config.yaml
model: "class-conditioned image flow-matching model"
dataset: "larger renderings of crowded toy scenes"
train_examples: 90422
image_size: 32
horizontal_flip: false
conditioning: "class"
arch: "unet"
objective: "flow_matching"
cond_dim: 256
targets: ["light from"]
num_classes: 4
cond_dropout: 0.1
logit_normal_time: true
norm: "groupnorm"
activation: "mish"
weight_standardization: false
widths: [48, 96, 192]
blocks_per_level: 2
scale_shift_norm: false
attention: false
upsampling: "transposed_conv"
init: "xavier_uniform"
residual_init: "zero_last"
optimizer: "soap"
beta2: 0.95
lr: 0.0026
beta1: 0.95
shampoo_beta: 0.95
eps: 1e-08
precondition_frequency: 32
max_precond_dim: 1024
merge_dims: false
one_sided: false
adamw_lr_other_params: 0.0027
gradient_noise: 0.1
steps: 12700
batch_size: 64
epochs: 9.0
lr_schedule: "cosine"
final_lr_fraction: 0.05
warmup_steps: 2540
weight_decay: 0.3
adamw_weight_decay_other_params: 0.01
Rows from block 4 of a small class-conditioned image flow-matching model, named by matrix and row number. Rows with one number belong to one channel. Each number is 500 + 25 x the weight over its row's rms, rounded and kept within 0 to 999. All counts start at 0. Numbers have three digits each.
After each channel's rows are labels from the 100 images, of 14976 (inputs lightly noised), where the channel reaches its highest value: "top examples" is what is common among them. Only what is clearly more common there than usual is listed. The data: larger renderings of crowded toy scenes.
# convs0: first 3x3 conv (model.mid.0.convs.0.weight, 192x192x3x3, each kernel summed), inputs 96-191
# convs1: second 3x3 conv (model.mid.0.convs.1.weight, 192x192x3x3, transposed, each kernel summed), outputs 96-191

convs0.103:523448502511521466517523488554483542508504527524482504559560520497491494506510506480528470476466479440511501486494515500504503498517541503491515511483490494448507478488510471464453492493478492476486528490511525509509529469511495496480571467466487513526497498500514512493524504516498537539
convs1.103:471538472480511472460539483541527503498458542499552457526508521497522473539486468494542454487519458495548484522553469511500490503539537502552529498534477491484526480507497455468481463516493533503529507487464498497535492530481488518529516524517538491492498485486485480489481503474486502510
top examples: count: six

convs0.26:476487476487472495485510492516525490513504493480544540491490505523523520486518503538522504496480448562484549510484490494465493503483464492496527496505525492492490517465514504515537444462508501477500509503527501474501497526555480489468463456470501524545477509516500505489515543516505442486
convs1.26:470484456485498532465503484427510520499534473487506511506480506500486461515517467435475510528502473519512532458553483496488523469544460497475508492491467473477486486527511502483497487520515485527489544493510448462493476521509532513506525495492529474511531524506543504525488497460516497503
top examples: light from behind the scene

convs0.96:521466496542530539518516466509484504520527494487529440475514508490467542484498479487507498527507507481480470517452513449447450510448528540479486532508494504501517452498551496502493551522487503523487496466504548453469539505472511498490503470509481477484459511520479494548544542493490491529
convs1.96:494474483507481513499523511495538520526513508464534433480508545497527504462539485493461472447541505535487516501530504518469525563477492521501491505498512502445522456496485488562505541555528500538474489531517491492531508503460436486504510523493521532463496488507486528457516495479490505474
top examples: light from behind the camera

convs0.107:509508507473473498501452480530540502495489472516538507514505542511513509494480504502476521491501540524518508512474556519522532510502535525494517486528433485494545466506492496487495526482471524477488470503502445516511490481466477473492457448516520514472497514451492530492523504496526509515
convs1.107:473499463458510467468500539508502525513502513462515460494524459499487481492512516513492510492489489523461504544525537499510524506507547495514471472542479492481531474490530510478469515490474492508533463543506478460489447502526485501537511478504465524527470526523505491460483497510493480492
top examples: light from the left

convs0.163:482532464472514523499540479555504491465524481486524463497453531492521486512433490499508515511505504499490509488522496474511507491484447496502493454509471460479461487481475478505508481539476494516516525508503491494534505524525547475469496516422489496512504467505501449509485480526518473492
convs1.163:473534475480467499496497478519518510495523537507504488533501522510489539521462489504528478524460495472530539469464474476505492519533501532513490470495516477543493561518548514476505503490514518518500532475463509482525511443496492552465468544518510494528518511496461512476496491489522545469
top examples: light from behind the scene

convs0.156:505492481492489505513481508517484507537490525448489520481470495521511478496487466513493483566497504460522534530518491493518526505481489534519537475537504502543517489482478535484482475505499478473502483442508497449512510503546465506518505502501511532511477540510486489406510468479521468505
convs1.156:479524485513466530469504501507497482469474461482522439508489481480534510479518517532475437579496517490521514476492516504458486501503518505513465494518517537488480484504504472518481455486513480502497479519507489478495500499505463520521507519515531482484484521529490492503549528461530526519
top examples: light from behind the scene

convs0.114:530543498498498465520497519467497495484497496485489501481502535506479491558448522535498516536532490457484487496484483467482516498473511544480528493520528463478495523477506512529463529529458502472490451482521494531509551477493537477516506480479527497481517512477507457492512478482469491523
convs1.114:487499488540502529492521489498447469484526508521538487512488477485478537530484479493534522489493485521503517476488521494469525487486499518497509491512493446544452488483482525501513494502462511552473506456440484498478501466476542533495516532529520515472483477492510462517490493503523504490
top examples: light from the left

convs0.129:511476521509525504522468535450475475494500519486461510486503479483502467461520555486492504513506480504505460514493442507484502514495501547502528500495504504477485520502503485509538489490552502537520489489525477473468541500556494529484508503506510520520501485506488493455480461509577484487
convs1.129:480508502502495525546441490461530528479448508486511542516514493525451490509508511491470502510509491490533484487523476442517453518503512513482512515466549534506496475514443483488430529472495516476521456499498520535511497488500434506459544510535484477484485500516456496488502479463509510507
top examples: count: six

convs0.72:539518485526510457459498487537520453510493483489552455522483472484494544520466495508506489508523496512514508509528501560472518521522502502471490521541489529507488563496509524532483541538488484430498470488508477507534507505483519511486515465495519464501492478527539496489483530519555518517
convs1.72:423506465510543491499481530512537466498479546476512496497503530502519523499473485516513498452518523459480509471501493495536474494486478490474476449499517494476503463560488508517470511452481530485495522488533510473525510515516500470475486522494488483483484473520501529516502500487493550491
top examples: count: six

convs0.139:511519477485518531515530474495548540551488534502525491517516448500494475477510499475475500498521526462464509481506458500512554533452527504510502494532533490438508505515497473497546492504529525499490471471511538510529544506549508466460494518479501505557510506512483522480477473492520542490
convs1.139:485499493528480539496528498513500498475517512520494520540519495512508521459506502473509460532501470481521467526489448469506501458515532515506503497504483477498450477466541472493488522517527489510473501541460551460514468482510452478507461505495498471516506514509464466521503546550459472497
top examples: count: six

convs0.52:544475490540519480533509549496495500447496445504482439451507495488497496486480503491468536504498513480532505475464495454483491546478496509492496502508543522498524515520516495479527513523477552493478492498520519499502499477535478544496481521468525540464489494496499439510500503540488464522
convs1.52:522490490473525516466525485495469488487506494481506525507481489484438503502537517506517470503462478485508502519522485542489578534489485513504461497513499515526460526490530456479479503495517522484517481445494531541487509483498491479501481506520507514485549499534496518495472496521526538511
top examples: umbrella

convs0.66:525481468503504479550517529499536496484500457519497512470504461512440486472513487520484492540508480463507509494521456493499521504535485543572513500510556515476523541478507532467467484512540493486528493531543480520506505504553522493469517481566473481546489497505527494499488483505465480514
convs1.66:517495519518483501480511484469460495481515486486465483499484476502485451516467522506498498483542532458513477512501478493544512463495500472482446487474519482509511485533537535465505502502515490475463548503512509455499522502496473475498494511520491498526478477541484513474489516507501479472
top examples: count: six

convs0.40:504459482492481506601539506456506514493547524509481504489505539513533490498504524492507504515465500459519505491485528488537478498488508484536485466519511505492460579488534518458494492512532511501507483500472546543566551483559482474490441530451538487523501503501505513507496488489517521492
convs1.40:473501509479505510532493537475525486554527519526465493530495533493559491503481452485544480477513504486436495500502535530494495500505510465542455513533462543494509511521520461517503518473478490468502499473476551475516464472535543500489521487511476483495538489491497516475505524522480486519
top examples: count: two

convs0.29:523501514541485502499533454479479485457479467485491486522524529475496517468433488490484503503507509520498468501489469479511476485477515501504552531519530520511490461478504449541508489491468523476536482502494504496510497575525517492456523492479487540506483490502525527472519515479503517466
convs1.29:494535546527523507513489505502487500503490487523461492522490472492488497547498512450495500539497496431465496488527523482490521508509473487499535487488524491521525457517497509507493510496549489503534482491465478443460474479536494501505474468492498450497474509509488514494511513525470524463
top examples: light from behind the scene

convs0.7:485501493474505505531488469506552547519505503511502518490492513505500515489500516522502471512508457469501486520477494517515508476445500499541516504514508506489493487491434440526516533487516494511506467520538489484472520479478475466507548503482535483504481428493518537525468477525483513559
convs1.7:522544474511489529492510523492531505487521494488475487508471488478499501531465479462528493440500514508507539449489460529474533524501536474516500503445535475472491484531499478521537455548501518538506475510536494488523506494468508559483478459522448508507502447480477473518491467527508502531
top examples: light from the left

convs0.87:531479538485496510531539489479459517522539522527496491531486507516506496482475507540497519506490469435489483452474458513497454534482460490518506498480494512519486521488510470508467521479515486518542467525499509474494545496521480509529463468544490461512515542502490475501472482504478483477
convs1.87:473515501481485497485491472535504512563532500514484494516475515526479501471473492504530450498516485553487500545513468510495485514520490499501499467441491511445468467474490429478471469481527496509509482485479476539539512480483495439510487509543557493489495451488476470496486500537517473489
top examples: count: six